config = dict(
    arch='unet',
    model='class-conditioned image diffusion model',
    dataset='fractals drawn by 1,000 iterated function systems, in grey',
    train_examples=147500,
    image_size=48,
    horizontal_flip=False,
    conditioning='class',
    objective='edm',
    cond_dim=256,
    targets=['system'],
    num_classes=1000,
    cond_dropout=0.1,
    norm='layernorm',
    activation='silu',
    padding_mode='replicate',
    pixel_unshuffle=2,
    widths=[48, 96, 144],
    blocks_per_level=2,
    scale_shift_norm=False,
    attention=False,
    upsampling='nearest_conv',
    init='trunc_normal_002',
    residual_init='zero_last',
    optimizer='soap',
    beta2=0.95,
    lr=0.002,
    beta1=0.9,
    shampoo_beta=0.95,
    eps=1e-08,
    precondition_frequency=25,
    max_precond_dim=512,
    merge_dims=True,
    one_sided=False,
    adamw_lr_other_params=0.002,
    steps=9300,
    batch_size=128,
    epochs=8.1,
    lr_schedule='cosine_restarts',
    final_lr_fraction=0.01,
    warmup_steps=1860,
    weight_decay=0.1,
    adamw_weight_decay_other_params=0,
)
Rows from block 6, named by matrix and row number. Each number is 128 + 24 x the weight over its row's rms, rounded and kept within 0 to 255. All counts start at 0. After the name is the row's rms in percent of the matrix's.
# short0: shortcut pointwise conv (model.decb.0.0.short.0.weight, 96x192x1x1), inputs 96-191
short0.0 100 [101  96  96  88 119 122  47 112  93  99 125  81 162 111 128 139 117 143 127 138 150 120 146  84 112 136 122  88 157 175  66 131 103 139 141 139 144 124 119 101  95 144 117 103  43  94 119 123 160 105  45 119 131  89 174 133 148  90 131 167 128 142 103  81 117 176 153 129 125 140  62 116  75 180 149 133 232 130 189 165 129 122 154 105  84 144  68 115 132 111 121 118 128 139  85  88]
short0.1 100 [ 87  80 111 114 154 123 151 159  90 107 144  52 130  84 136 103 137 142  82 185 108 131 141 176 147  98 174 105 119 110  93 125 135 178 127 180  97 188 186 109 100 139 135  89  65 116 121 144  76 128 104 133 137 118 112  72  94 141 123 111 119  84 143 162 108 148 144  48 137 160 137 137  95  82 164  97 187 173 108 136  94 158 125 183 143  88 158 110  96 159  92 123 149 127 137 106]
short0.2 090 [ 92 151 171 166 150 162 110 117 135  94 126 136 117 141 123 130 145 132  94 122 124 138 131 101 133 104 162 121 109  90 108 129 153  67 102 143 147 115 115 221 158  92 166  92 190  87 140 143 139 137 153 191 136 106 126 137 102  72 157 139 141 150 120  95 170 172 133 122 143  84 133 149 138  94 172 110 104 155 206 115 144  87  62 100 114  73  78 187 151 124 155 128 163 169 101 166]
short0.3 099 [135 147 128 102  97 132 122 120 119 106  92 154 224 121 142 140 119 150  72 170 126 140 124  83 117 128 141  80  83 111 103 168 161 170 167 123 169 127 121 143 116 121 131 106 148 134  93  98 114 111 136 118 118 116 179  97 113 130 117 112  69 116 117 114 101 127  98 119 144 134 157 105 118 105  91 152  83  72  90 161 138  72 132 220 150 158 124 119 153 110 115 157 165  93 111 127]
short0.4 083 [ 90 151 148 118  80 118 167  83 113  79 157 159 139 123 135 149  69 105 103 164 168 129  88 133 146  84 116 133 113 122  83 155 121 172 137 146 153 154 106 155 120 173 111 149 169 121 133 157 109 114  94 146  97 106 155 124 183 167  41 134 100 167  93 101  77 212 167 129 139 157 148  90 129 155 157  78 164 139 132 166 127 101 129 153 129 130 122 141 161 137 107 127 115 175  50 121]
short0.5 086 [115 112 140 144 106 163 160 181 114  83 105 147 183 183  83 125 143 161 152 181 106 117 149 172 154  87 127 146 111 129 119 111 118 102 155 115 150 167 177 179 132 176 169 149 130 148 162 161 114 130 136 119 152 110 154 153 131 100 128 150  98 139  91 158 151 132 122 134 174 128 180  86 106  55 129  95  63 104 154 226 100 109 188 152 112 123 114 131 124 112 172 107 132 164 144 176]
short0.6 117 [128 128  96 125 160  75 174 137 123 133  79 207 133 164 122 149 108  78 115 112  89 101 126 142 109  29 125 134 114 131 178 143 171 140 169 119 120 163 145 172 127 148 133 122 145 200 122 135  99 142 125 106 107 183 114 142  93 167  86 120 104 141 149 112 130 145 138 126 119 106 157 142  93  98 114 143  32 197 116 158 154 150 209 203 128 133 132 160 143 152 119 156 155  97 133 157]
short0.7 105 [155 110 144 138 165 112  65 142  98 135 119  65 147 145 134 128 147 128 152 130 135 133 110  92 100 172 153 113 177  29 155 104 119 113 160 109 138  94 111 100 129  87 115 102  68  23 115  99 129  65 134 133 105  91  87 137 118  82 158 116 191 152 152 142 125 112 117  94 109 132  97 162 174  86 120 180 207  97  96 133 137 137  77  95 136 126 149 151 121 120 100 126 124  99 141 113]
short0.8 123 [132  93 128 172 104 156 113 139 108 173 105  85 141 147  79 115 120 151 141 122 172 145 112  89 129 164 114 117  90 145  91  70 138 119 104  75 164  54 120  73 146  63 131 138 113 183 159 120 154 141 145 152  36  78 198 153 168 107 136  80  94 133 120  99 127  88 107 154 146 138 130 147 145 106 128 105  53  94 199  88 152 130  82  83 128 125 145 118 164 124 160 144  76 126 145 138]
short0.9 111 [171 110 173 104 108  97 125  83 118 162 175 151 136  96 115 101 123  87  94  87 119 103  79 107  86 193 135 109  96 199 148 118 124 162  95  94 122 125 115  87 150 111 131 122  83 170 128  72 154 150 114 150  86 118 154 182 155 130  69  88 127 120 166 113 131 139 132 135 116 145 146 105 134 164 133 144  44 120  72  29 106 147  92 140 152 210 119 106 131 123 103 128  61  98 134 115]
short0.10 105 [105 135 134 111 110 169 156 116  87 134  95 105  84  83 104 146 172 123 138 187 143 126 122 112 159 136 157 114 133 148 144 159 166 148 135 140  84 116 135 120 110  41  91 127  93 161  55 122 126 123 188 140 123 148 110 112 115  75 107 178  68 129  90  82  98 122  95 156 110 146  56 170 144 118 163 163 113 131 149 136 165 103 128  93 104 131 125 163 112 131 212 135 106  79 108 100]
short0.11 101 [172 151 106  88 117 114  56 105 114 120  99 148 148  99 152 119 149 160 129 107 120 101 114  58 148 163 129 161 141  43 151 117 176 146 170 126 178  72 130 133 131 138 156 167 174  73 120 145 153 104 170 100 126 124 159 151 110 105 125 200 151 163  56 104 122 140 118 129 140 122 139 103 162 118 120 135  56 105 149 118 185  62 154 109 132 130 149 103 130  35 138 161 146 128 110  95]
short0.12 091 [109 123 130 105 172 143 146  92 106  91  96 119 102 166 133 140  97 131 188 102 137  94 150 143 154 115  97 146 138 144  90 143  95 129  96 177 122 127  76  95 137  80 122 170  93 145 133 126  96 100  71 170 133 127  82 129 126 146 169 104  83 105 129 129 112 116 126 111 133 129 121 124 128 100  82 118 149 109 186 135  54 182  97  47 141 112 135 214 105 165 127 158 134 149 118  69]
short0.13 116 [119  97 152 124 127 105  96 125  98  93 121  78 142 143  79  94  87 152  73 127 143 111 139 136 118 202 101 128 164 125  65 112  95 107 133 149 190  81  94 117 148 112 111  94   8  84 123 139 130  61  82 133 137  92  87 141 109  84 104 132  80  88 129 114 120 118 128  71 163 132 152 120 123 104 140 101 173 102 162 116  84 109  69  61 108 112 102 116 115 111 129 182 112 112 136  90]
short0.14 112 [127 136 160 132 130 107 118 128 124 150 118 141 172 185 136 128 112 127 139 151 101 140 170 124 124 101  69 155 116 140 137  92 162 144 107  97 148  14 140 157 134  82 110 157 170  86 136 135 153 159 102 162 119 176 136 119 186 162 100 134 129 158 124 107 147 109 140  85  93  99 208 128 161 159 147 125  25 166 218 148 109 117 140  93 149 131 117 141 156 145 194 161 141 167 167 106]
short0.15 102 [116 138 117 104 142 144 141 122  74 119 136 164 151  85 114 104  97  80  91 179 134 125 126 146  83 146 122  62 110 203 121 164 126 161 171 121 112 116 116 119 108 106  66 112  83 117 117 109 159 140 129 126  97 116 180  83 142 118 105 128  82  89 140 130 122 159 138 155  80 147 124  92 157 193  84 156 121 148  89 136 140 145 157 190 102 145 148  88 105 141 146 115 136  80 209 106]
short0.16 094 [133 113 192 130 113 144 153 184 111 101  84 133 104 147 122 128 184 105 151 127 198 117  82  72 177 123 147 129 140 159 114 124 101 148 117 106 134 175 136 110 167 125 130 138 113 188 148 122 106 151 159 153 124 132 195 139 108 187 154 131  64 117 139 119 146 105 135 138 186 109 152 145 114  96 169 129  35 152 107  93  86 113 150  81 133 133 166 100 137  54  97 167  85 101 113 124]
short0.17 114 [ 98 116 138 126 187 100 156 106 124  84 162 129  64 137  91  97 128 122 182 126  80 142 115 159  49 109  91  92 168 121 131 121 156  63 116 116  73  81 167  83 119 115 120 158 124 111 166 122  89  98  81 132 124 151  97  95 108  91 141 117 165 131 126  92 158  95  90 119  67  92  84 197 126 133 125 139 124 125 109 141 126 134  83  40 110  77 147  82  89 125  93 130 129 123  97 111]
short0.18 088 [173  95 145 163 103 126 106 135 141 108 101 175  76 154 100 145 176 134 165 111 126 130  90 111 100 152 112  98 115 124 148 182 111 131 127 118 162 230 122  89 127 101 112 128  99 141 235 129  97 123 164 153 167 157 128 173 152 153 130 110 158 127 126 165 167  82 107 158 145 102 181 168 131 148  97 152  38 111  71  83 119 161 123 111 118 112 115 156 113 127 131 139 104 105 128 107]
short0.19 080 [126 124 145  88  91 116 151 154  99 144 165  83 146 126  93 105 162 106 115 154 112 183  67 153 115 224 168 105 138  99 126 124 152 132 164 108  82 115 161 160 124 140  82 101 165  84 118  94 132  97 134 151 125  96 110 141 118  70 155 124 122 140 176 101 120 130 145 171 134 146  85 133 142  99 121 155 191 105  69 155 163 112  66 179 124 129 136 143 106  79 169 124 111  99 116 107]
short0.20 102 [165  86 152 149 122 100 111  66 152 107  58 200 161 161 108  53 106 150 139  51 116 162 135 131  91  87  85 110 126 101 130 112 116 104 108  99 114 120 154  82 131 130  93 154 149 142 166 122 154 139  99 113 119 121 147 205 124 155  65 154  74  89 154 108  81  75  83 125 145 121 166 184 139 117  90  86  83  84  97 131 155 103  71 147 125 124 117  87 139 111 112 106 140 147 157 139]
short0.21 116 [147 112  90  99 105 158  51 135 110 114 142 160 161  71 171 121 116 104 140 150 103  93 132 103 166 120 123 123 127 209  73 135  87 114 117 140 165 132 107 124  69 127 158  74  46 199  94 127 120 119  83 113 142 138 131 152 157  99 102 187  88  47 133 124 131 164 130 141  92  83 120  56 117 178 128 132 170 134 124 128 115 130 160 138  91 185 142 120 148 124 156 121 103 113 145 128]
short0.22 089 [127 131 142  72 173 152 190 100 119 116 124 133  51 126 181 133 110 148  95  98 105  80 148 150 108 100 166 152 164 132 115 134 113 123 103 145 108 173 136 165 116 147 138  95  42 146 148 120  71 118 121  99 129 160  85 115  95 154 120 131 119  90 124 181 129 221 153 140 143 130 101 134 103 108 110 138 168 164 127 122 125 143 165 124 125 143 167 179 123 137  81 164 130  98 150 113]
short0.23 117 [ 70 149  99  92 136 174 120  89 134 179 151 126 255 110 115 111 112  96  73 137  61 118 154 145 109 184 167 131 135 183 153 113 137  98 101 127 133  96 139 155 100 126 103 110 142 199  92 123 168 155 132 134  84 119 138 155 123 100 121 145  87 125 112  91 160 139 118 116 109  73 151  92 153 142 137  72  90 119 110 136 164 144 138 144  93 113 100 125 119 170 184 102 116 123 192 149]
short0.24 111 [188 129 122 128 111 148 105 147 155 108 104 106 190 142  72  87 138  86 129 118 112 163 132 152 117 159 123 171 150  73  99  71 138  95 124 107 100  56 104  31 166  82 143 134 131 101  97 147 147 124 119 101  79 126 110 127 173 145  78  95  88 146 120 124 153 111 166 109  82 134 115 164 150 103 154 125  71 124 119  63 126 109  96 121 155 107 211 132  89  77 147 131 102 120 143 135]
short0.25 123 [117 100 110 110 138 131 105 115 126 145 209 122 255 144 145 180 106 134  81 125  90 110 111 151 108 174 153  99 154  85 143 143 153 115 140 124 147 153 124 143 132 220  95 126 161 109 112 126 119 136 163 126 119 136 138 141 162 137 174 155 144 165  97 118 144 110 118 126 144 125 160  98 185 121  91 176 200 105  97 189 130 158 156 170  71 107  72 141 121 158  96 115 189 138 121 138]
short0.26 094 [137 176 160 156 165 154 180 188  90 152 186 118 176 127 124 129 185 130  88 114 163 159 105 119 127 115 143 101 107  99 120 144 127  84 154  84 124 164 134 112 144 171  92 115 203  97 108  97 115 164 153 157 141 103 121  84  74 190  97  58 106 157 129 114 147 148 125 153  53 130 140 134 118  96 101 111 145 137  33 126 154 119 110 181 130  96 180 118  99 141  74 138 154  91 148 127]
short0.27 082 [128  90 112 164 139 112 156 143 105 110 107 132  92 187  88 144 101  87 186 141 138 120 138 153 128 108 119 150 111 134 110 130 108 150  96 176 147 153 126 102 116  87 110 134 106 159 156 128  78  94  69 159 144 128 144 153 106 127 114 126 183 102 168 101 144 106  83  92 151 101 152 217  86 118 129  77 104 110 214  89  97 163  88  75 118 112 111 160  94 167 186 143 100 141 157 104]
short0.28 089 [109 108 134  84 106 174 126 135 129 133  83 105 117 106 166  53  98 115 161 111 167  87 113 110 166 163 141 143 106 248 151  87 119 152  91 101 135 107 137 121 160  88 110 123  88 168 117 139 210 114 108 120  83 120 129 107  77 165 116  76  94  77 177  92 134 132 152 125  97 125  63  95 137 143 138 108 125 119 161  74 136 166 115 141 125 167 134 129 131  71 105 139  98  99 133 115]
short0.29 092 [170 127 107 164 130 128  69 124 113 108  18 212 143 155  99 131 141 154 116 116 136 109 129  73 142 128  93 102 118 107  63 189 123 144 181 152 220 164 132 129 137 117 109  80 121 176 111 147 114  96 137 150 125 107 137 117 100 152 129 176 114 153 121  89  89  80 137 160 186 101 174  98 142 156 124 166 176 154 135 146 130 122  87 111 133 122  88 142 142 161 139 143 148 152 114  81]
short0.30 085 [122 118 120 112 105 121  90 122 158 112 157 128  85 149 117 151 142 132 120 140 120 143 135 133 118  96 108 167 112 106 133  70 135 156 106 126  92  82 101  82 111 118 107 128  73 104 102  93 100  88 113  95 147 114  69  92  92 152  43 117 125 133  54 127 128  87 113  94 108 110 102 147 182  60 179 128 105 103  87  73 126  77 142 125 124 177 114 160 133 112 150  89  66  68  68 111]
short0.31 104 [150 144 159 137 136 167 125 111 133 116 119 126  90  94 136  84 158 182  94  84 163 102 155 117 128 136 106 116 125 137  86 141 103 109  96 150 148 154  92 123 105 126 158  71  42 153 148  85 143  90 106 148 123 102  39 150 111  87 164 135  91 103 173 116 135 100 138  95 154 141 126  78 127 167 114 102 162 129  69 111 116 139 111  94 155 167  97 118 159 150  44 121 140 129 209 160]
short0.32 098 [130 165 137 107 150 178 113  98 141 143 164 197 111 101 135 101 181 130 151 158 140 173 101 106 127 127 146 114 121 172 154 141 176 153 116  79 174 132 157 154 159  73 163 113  37 201 118 147  62 129 117 126 127 166 160 118  71 129  79 145 167 137 143 140  90 121 134 181 128 150 124 105 101  97 111 123 104 126  95 166 107 182 155  97  94 118  86 128 147 167 118 117  97  45  89 139]
short0.33 084 [123 118 115 139 154 215 151 124 150 183  95 133  88 125 146 131  98 129 146 133 128 128 147 171 134 110 117 129 136 155 215  99  87 114 170 135 119 185 136 117 139 125 179 117  77 120 132 185 128 114 119 131 131 144 145 167 141 153 105  80 112  79 118 199 156  92 167  95 159  92 175  75 152 142 177 110 179 103 123 131 105 111 113 127 122 110 134 115 130  79  85 105  94  40 132 126]
short0.34 107 [156 152 179 116 134 129 176 143 134 164 157  72 114 173 156 152 109  71 108 166 123 107  98 169 147 135 155 115  86 142 172  63 109 150 181 123  59 150 132 116 168  72 108 152 216  87 125 135 145 150 153 126 111 159 152  86 165 185  72  88 160 123 118 150 174 122 136  85  77 155 141 151 132 124 134 129 151 128 123 108 153 138 139 194 129 125 162 130  81 136 119 171 109 113 133 150]
short0.35 087 [125 203 159 151 189 130 152 131 123 114 198 185 158 129 137  94 139 132 157 165  94 109 150 152  84 115 129 137 161 139  67 160 156 139 110 153 140 145 124 151 127 101 109  95 106  62 102 142 117 145 170 151 189 128  79  68 139 106 129 113 129 102 120 137 125 151 132 107 109 183 156  61 112 163  70 112 235 101 132 177 139 133 124  92 145 106 122  79  96 166 118 123 143 121 135 156]
short0.36 100 [108 108 118 107 136 145  43 121  70 119  77  29 174 130 117 140 176 131 108 162 119 138 158 142 107 101 129 133 162 112  93 120 103 122 134 182 143 144 117 131 153  99  90 119 158 109  98 197 102  98 143 151 145  75 132 121  92  77 104 182  91 193  54 103 104  87  87  99 123 109 137 180 117  65 166 111 147 145 109 127  91 108 144  94  98 112 161 145 114 124 144 109 173 149 118  99]
short0.37 104 [174  93 109 131 140 120 133 133 153  94 119  86 135 147 137 137 135 151  88  87 177 147 110 123 102  64 100 125 132 134 174  73 152 128 104  94  65 152 123 106  52  97 154 158 206 139 120 160  93 133 104  97 134  94 104 144 123 102  51 116 118 108 138 129 110 147 107  80 144 100 112 168 107  58 101  90 145  91  93 133 121 103 145 146 132  73 194  81 137  78  88  84 154 121 150 145]
short0.38 093 [ 55 169  90 140 155 133 154 155 103 117 150 133 109 132 101 196 132 113 154 159 147  88 165 174 132 138 124 141 110 151 119 155 116 171  95 154 124 136 135 170 162  99  98 138  97 124 155 170 149 169  88 144 117 172 165 136 112 178 108 152 208 154 118  91  95  81 146 106 106 136 106 123  97 175 203 105  98 166 154 142 131 180 115  63 145 139  88  95 100 182 175 145 126 118 110 100]
short0.39 105 [ 76 154 104 146 140 122 119 152 108 130  84 108 186 203 145 161 104 124  99 123 176 123 129 131 139 140 125 181 156  91 163 116 141 144 163 145 174  79 104 162 108 140 103 134 184  57 145 144  96 136 153  87 120 170 125 130 139 154 144 147 108 116 116 133 103 107 165 107 187 120 122 102 215  75 103 128 108 120 192 197 132 161 146 134 142 102 133 170 102 135 125 157 171 160 131 132]
short0.40 102 [150 172 163 201 133  61 144 171 111 112 175 176 164 149 108 131 121 111 123 129 111 138 164 119  86 173 127 174 130  65 115 128 127 103 146 136 170  87  84 146 143 148 168 153 224 107 110 131 144 114 207 113 163 141 147 130 147 106 177 108 155 172 154  85 116 101 171 135 107 108 156  69 117 131 100 152 108 159 187 155  96 113 123 102 147 130 128 152 157 165 176 163 154 168 150 122]
short0.41 114 [153 142  91 177  90 146 104 140 141 148 143 187 114 149 137 147  92  75 152 129 130 117 138  99 135 124 103 130 137 232 153 146  88 130 159 156 151  91 115 143 128 120 114 161 148 213 114 158 138 134 178 134  84 134 130 176 138 135 139 147  92 112 128  85 107  81  93 159 142  93 116  71 132 203 146 159  89 121 139 111 108 176 146 131 139 193  58 119 128 137 206 145  78 130  92 120]
short0.42 099 [142 131 233  83 147 124 125 129 136 138 163 127  58 157 107 125 138 171 156 121 130 154  94 102  86  82 122  94 118 111 130 142 131 180 102 114 155 199 103 118 144 171 123 151 167 105 147 133 119  51 120 154 126  68 127 178 153 138 155  85 125 172 138 154 146  64  94 132 197 136 142 155 133 118 115 169  54  59 112 136 128 127 128  88 136 135 129 138 134 128 138 132 113 127  81 118]
short0.43 082 [148 113 143 113  81 160 117 144 115 110 146 199  97 139 121 142 113 100 182 159  96  96 135 109 152  79  76 130 129 221 123 107 118 182 100 159 182 150 149 111 148 112 100 160  73 168 129 144 123 153  72 152 201 115 114 144 133 117  98 140 146 113 110 103 121  88  99 161  97 140 154 100 106 194 106 161  93 117 120 119 152 182 147 102 112 140 123 150 127 155 180 117 142 103 124  90]
short0.44 086 [146 148  87 173 164 125 119  90 158 118 143 185 125  63 136 155 134  76 112 134 107 125 156 117  91 103 113  81 111 175 100 154 134 151 134 129 178 155 129 129 129 139 203 128 106 255 160 137 137 123 150 153 172 146 184 131 123 103  99 188  90 147 109 115 132 120 147 184 125 118 164  77  84 160 111 131  72 152 135 145 166 127 101 138  91 142 144 112 143 170 115 132 114  96 104  94]
short0.45 093 [ 92 116  66 133 177 106 109 144 151 182 156 106 163  97 182 162 124 106 140  91 126 130  96 130 187 102 109 147  87 186 168 119 164 138 111 108 136 103 109 106 153 138 143 106   5 161 118 156 117 159 122 145 132 167 125  83 152 133  95 108 113 104 158 130 142 136 110  96 119 128 123  88 106 113 123 153 156 106  74 131 148 169 148  99  96 123 120  61  62 166 104  76 116 119 164 124]
short0.46 106 [134 105 148 107 105 106  97 167 123 126 135 121  57 104  85 102 177  91 168 103 152 159  85  92 117 129 127 129 101 142  97 129 124 145 136 111  81 146 112  25 157  79 153 104  91 122 105  95 144 104  84 130 175 103 120  82 140 147 163  79 134 113 142 151 165 119 120 113  45 134 135 174 101 146 166 135 157 136  89  40 145  70 103  79 142 130 161  84 110 136  77 141 111  90  93 102]
short0.47 099 [152 149 124 182 114 144 180  77 162 135 154 133 124  45 102 171 156 151 165 150  97 129 132 133 111 102  95 166 109  79 138 145 104 143  76 122  89 115  98 102 187  85 158 132 168 139 122 129  92 124 169 175  84 112 189 106 122 107  98  82 103 150 102 130 140 111 137 121  54 118 115 141 133 117 133  76  33 142 109  53 126  85 128 120 120  67 165 154 150 139 122 128 172 107 170 152]
short0.48 095 [115  87 133 158 106 169  75 124 134 118  90 110 140  98  49 124 188 129 145 134  94 106 157 112 134 115 122 122 161 133 103 124 141 109 100 150 164 104 128 118 139 119 113  99  61 146 125 137 100 107  58 142 104  70  77 197 146  94 160 165  68 105 123 138  79  68  82 124  86 154 127 168 120  93 143 114 160 168  94  97 164 132 131  68  90 119 144 168 112 156 100  73 105 136 133  97]
short0.49 077 [151 119 105 104 106 141 106 100 120 181 125 159 177 105 120 137  79 194 136 141 136 145 121  55 137 165 140 120 113 153  96 109 106 123 100 174 142 164 134 131 124 140 129 124 155 177 139  69 171 116 152 141  90  62 138 111 142 158 106 116  79 141 103 141 156  81  96 155 110 114 183 144  77 134 108 120  99 116  76  62 136  89 134 142 131 166 136  76 192 144  91 131 132 114 187 100]
short0.50 108 [113 178 144  76 154 119  93 157 133 132 109 104 132 129 175 128  89  59 141 156  89 118 128  71 103 125 128 164 127  91 102 106 121 115 149 132  89 119 140 148 153  91 164 128 180  52  80 106 135 134 160 125 127 175 111  70 203 163 117 168 126 126  98  96 136 146 152  98  74 126 117 119 137 196  90 175 167 135 157 118 162  68 144 164 164 114 150  75  96 132 135 128 200 174 136 142]
short0.51 093 [135 180 163 165 117 144 130 122 124 123 196 122 180  62  81 149 103  95 146 133 168 188 125 182 135 117 112 109 111  75 100 154  74 123  86 152 136 163  56 156 148 141 151 144 197 116 129 111  90 192 179 144 115 134  89 141 116 131 175  83  96 124 145 101 123 162 147 166 139 140 132  66 111  94 115 156 168 100 169 139 144 135 145 116  90 109 123 165 121 171 120 172 125 148 164 150]
short0.52 119 [180 138 143 122 140  97 139 157 139 175 161 151  85  99 152 144 121  94 158 108 125  90 150 112 160 141 134 158 141 103 149  90 157 115 112 136 134 137 115 103  72 206 147 117 124 133 113 113 126 174 178 121  96 155  85 166 195  73 172 129 153 113 119 148 126 118 170 192 144 143  93  39 125 150  93 142 222 127 159 176 130 167 142 118 164 175  88 155 163 121 136 135 109 168  85 144]
short0.53 095 [146 140 177 114 158 182 126 193 110 122 209 104  19 153 169 185 165 141 203 146 139 130 142 137 122 137 120 130  85 127 122 155 145 138 142 136 100 161 132 129 119 149  97 149 147  87 140 130  99 114 166 148 110 130 118 124 177 124 184 113 181 145 125 167 185 137 107 212 118 141 122 141 143 128 158 147 223 173 174 159 144 140 150 134 108  85 121 161 160 143 130 159 114 135 108 116]
short0.54 090 [100 117 146 144 124  97 130 139 168  86 144 158 114 155 124 153 179 146 118 138 137 137 147 115 174 148 172 117 152  89 121 161 151  90 157 179 156 206 130 180 103 147 126  97 157 102 139 165  90  98 173  82 122 143 137 162  69 166 123 140 158 125  55 144 131 150 126 109 202 134 135 180 142 131 177 153 142 110 185 144 130 116 139 141 119 121  76 148 135  69 182 164 147 103  52  87]
short0.55 096 [120 100 162 177 115 127 177 116 107 107 159 143 108 139  92 153 138 133 130 127 135 142 135 126 151 198 114 107 134 112 123 157 137 112 152  99 172 146 154 152 130 122 145 105 247 120 191  65 116 125 179 109 136 132 148 118  96  90 154  73  95 138 146 185  59 106 136 123 190 119 187  89  77 102 110 177 137 123 124 137 109 126 118 179 151 145 121 162 103 145 141 208 110 131 177 146]
short0.56 096 [151 192 144 164 119  93 120 131 156 158  87 247 120 144 164 130 152 132 119  89 113 129 133 118 117 100 137 145 100  81 157 127 154 141 154 109 102 167 135 126 146 142 157 123 189 118 118 154 141 136 190 153 128 161 144  94 148 169  95 149 163 145 102  96 196 118 177 150  91  90 147 102 179 173 120 150  76 152  81  83 161 170 156 127  99 116 108 114 200 125 141 140 122 154 124 147]
short0.57 092 [128 140 155 156 128 106 151 114 107 157  89 137 135 170 155  99 144 145 134 132 124 142 115 131 127  92 115 200 146  84 246  93 132 119 135 136  58 134 124 143 129 129 138 172 167  77 165 192  59 138 137 111 156 157  80  90 109  83  68 113  83 134 119 104 103 133 117 129 194 115  92 129 143  93 131 114 133 144 106 140 100 161 127  95 152  67 137 133 146 102  89 140 130 167 161 153]
short0.58 086 [107 137 160 129 118 141 122 132 137 126 172  81  94 139 192 131 131 114  95 111 136 142 119 167 223  80 100 120 128 162 175 109 144 163 110  94  89 213 126  84 159 140 112 136 127 151 145 166 109 154 151 133 133 112 130  90  90 143  77 115 135 130 168 151 121 176 143 112 126 121 100 115  78  75 107 108 137 104  72  88 131 133 208 122 127 126 162 146 132 120 101 112  86 101 124 163]
short0.59 102 [122 102 157  82 133 121  94 146  76 103 102 102 183 159  93 112 134 175 123 198 140 132 139  74  98 138 154 116 131  50  78 132 126 101 166 157 133 124 123 100 140  68 111  73 177  92 126 132 107  79 194 103 144  74 130 113 114 125 129 162  80 193 136 155 177 142 142  99 127 122 138 185 141  80 127 126 126 136 116  91 110 109  96 144 132  85 155 104 142 125  88 134 219 141 164  90]
short0.60 127 [152 121  73 170 112 154 119  91 156 182  90 160 116 101 157  97 116 137 141  99 148 113 164  92 156 115 117 147 118 204 117 151 110 147 108 126 147 100 121 157  86 107 169 123  64 231 101 162 167 113 141 129  47 139 108 169  87  92 111 174  63 109 147  86  87 115 134 154 144  87  90  75 152 162 159 141  87 132 113 127 121 132 149  89 125 161 124  94 205 114 133 150  95 133 120 131]
short0.61 100 [126 159 142 157 123 114 210 122 149 159 160  63 184 143 139 151 130  97  96 124 134 112 138 111 111 112 136 156 108 114 144 120 152  99 178 114  93 114 103 155 163 138 115 125 254 105 137 112 169 191 178 134  96 128 123  78 168 170 156  87  84 125 159  91 115 167 123 146 122 124  95  67 171 122 104 131 121 125 163 133 146 113  76 203 154 108 158 129 111 115 101 168 162 142 124 150]
short0.62 095 [149 158 109 115 137 165 123 109  99 120 104  76 119  87 156 165 149 158 135 137 154 139 154 146 151 150 135 166 175 178 139 132 121 135 119 106 141 147 120 176  98 166 184  87 136 170 161  80 134 127 118 146 106 116 134 136 128  87 154 128 115 128 135 106  88 170 133 187 122 142  87  22 109 107  68 135 197 115  99 196  98 131 134 167 154 164 152 138 174 169  97 129 104 159 148 146]
short0.63 108 [108 146 101 122 184 115 213 162 140 172 157 175 213 167 152 185 109 125  97 138 123 117 140 183  81 133 128 136 114 143 202 146 132  91  89 152 133  82 156 188 140 160 111 181 169 128 104 118 114 155 137 132  99 175 150 116 154 136 138 132 160 171 122 139 139 133 125 156 133 144 140  88 137 130  75 179 175 145 121 211 129 167 136 154 128  90 107 178  94 198 113 127 160 131 117 131]
short0.64 103 [156 170 135 144 132 131 186 147 176 189  90 217 110 123 132 165 131 182 136 130 134 129 117 166 140 101 104 138 114 152 177 133 151 133 114  97  98 168 148 114  96 167 136 162 184 207 176 102 132 169 146 142 119 168 194 119 167  99 139 121 139 120 136 119 126 155 125 178  58  97 127  57 126 183 140 117  84 141  94 180 163 122 146 167 137 140 141 131 166 116 105  99 178 140 135 161]
short0.65 098 [135 141 120 131 132 147 143 114 169 175 156 138 222  66 161 121  89  76 151 155 129 135 155 142 105  81 109 123 121 107 149 100  83 101  79 116 114  64 138 171 162 182 122 144 140 156 153 113 106 167  94 128 113 154 101 147 161 129 123 154 119 163 136  83 111 105  85 127  78 124 192 128  89 116 168  96  77 146 189 172 148  47 142 164 140 107 154 170 139 126 116  89 178 142 137 165]
short0.66 130 [104 114  98  87 129 110  87 128 124 112  99  95  75 166  62  91 139 135 128  86 150 134 126 166 118 155 127 125 139 160 149  88 140  96 134 100 114  99 114  99 126 126 119 164 126 158 142 114 133 145 123  84 104 134 107 125  71 160  94 119  61 123 105  65  86  89 124 117 155 135 118 221 128  70 166 106  11 118 110  98 117 120 120 101 141 127 174 133 157  60 177 166  67 124 122 112]
short0.67 101 [152 155 128 157  83 148 107 118 145 145 157 133  64 117 190 159 180 166 172 117 168 135  86 138 169 159 140  98 157  85 178 126 117 117 128 131 102 148 142 157 105 160 156 111 210 139 107 105 145 125 149 143 126 101 150 123 148  67 116 123 146 117 162 161 114 117 156 237 150 113  73 119 127 119 131 117 228  96 121 144 154 147 136  83 161 139  72 100 159 104 122 142 138 172 167 143]
short0.68 107 [154 119 106  53 144 139 138 153  94 129 211  92 148 103  61 105 116  80 108 145 164 138 151 139 111 133 184  64 124 156  71 146 127 103 118 147 127 161 132 128 117 145 124 116  83 124 108  90  84 166  94 137  99 128 121  78 143 123 149 126 105 118 102 172 139 196 147  94  77 172 121 116  81 177 181 104 231 139 129 143 132 145 104 142 108  68 106 126  54 128 145  88 100 136 133 106]
short0.69 103 [107 125 118 135 168 146 100 143 107 127 150  81 123 121 179 137 116 143 134 159 151 113 148 224 160  96 150 107 138 181 116 123 130 140  75 144 139  99 144 183  58 136 150 129  89 168 169 115  73 120  94 213  88 181 126 151 118 133 111 145 144 143 163 113 112 205 167 120  96 164 132  58 139 115  80 107 186 156 184 152 103 157 136 128 147  92 129 144 107 160  87 117 111 124 133 136]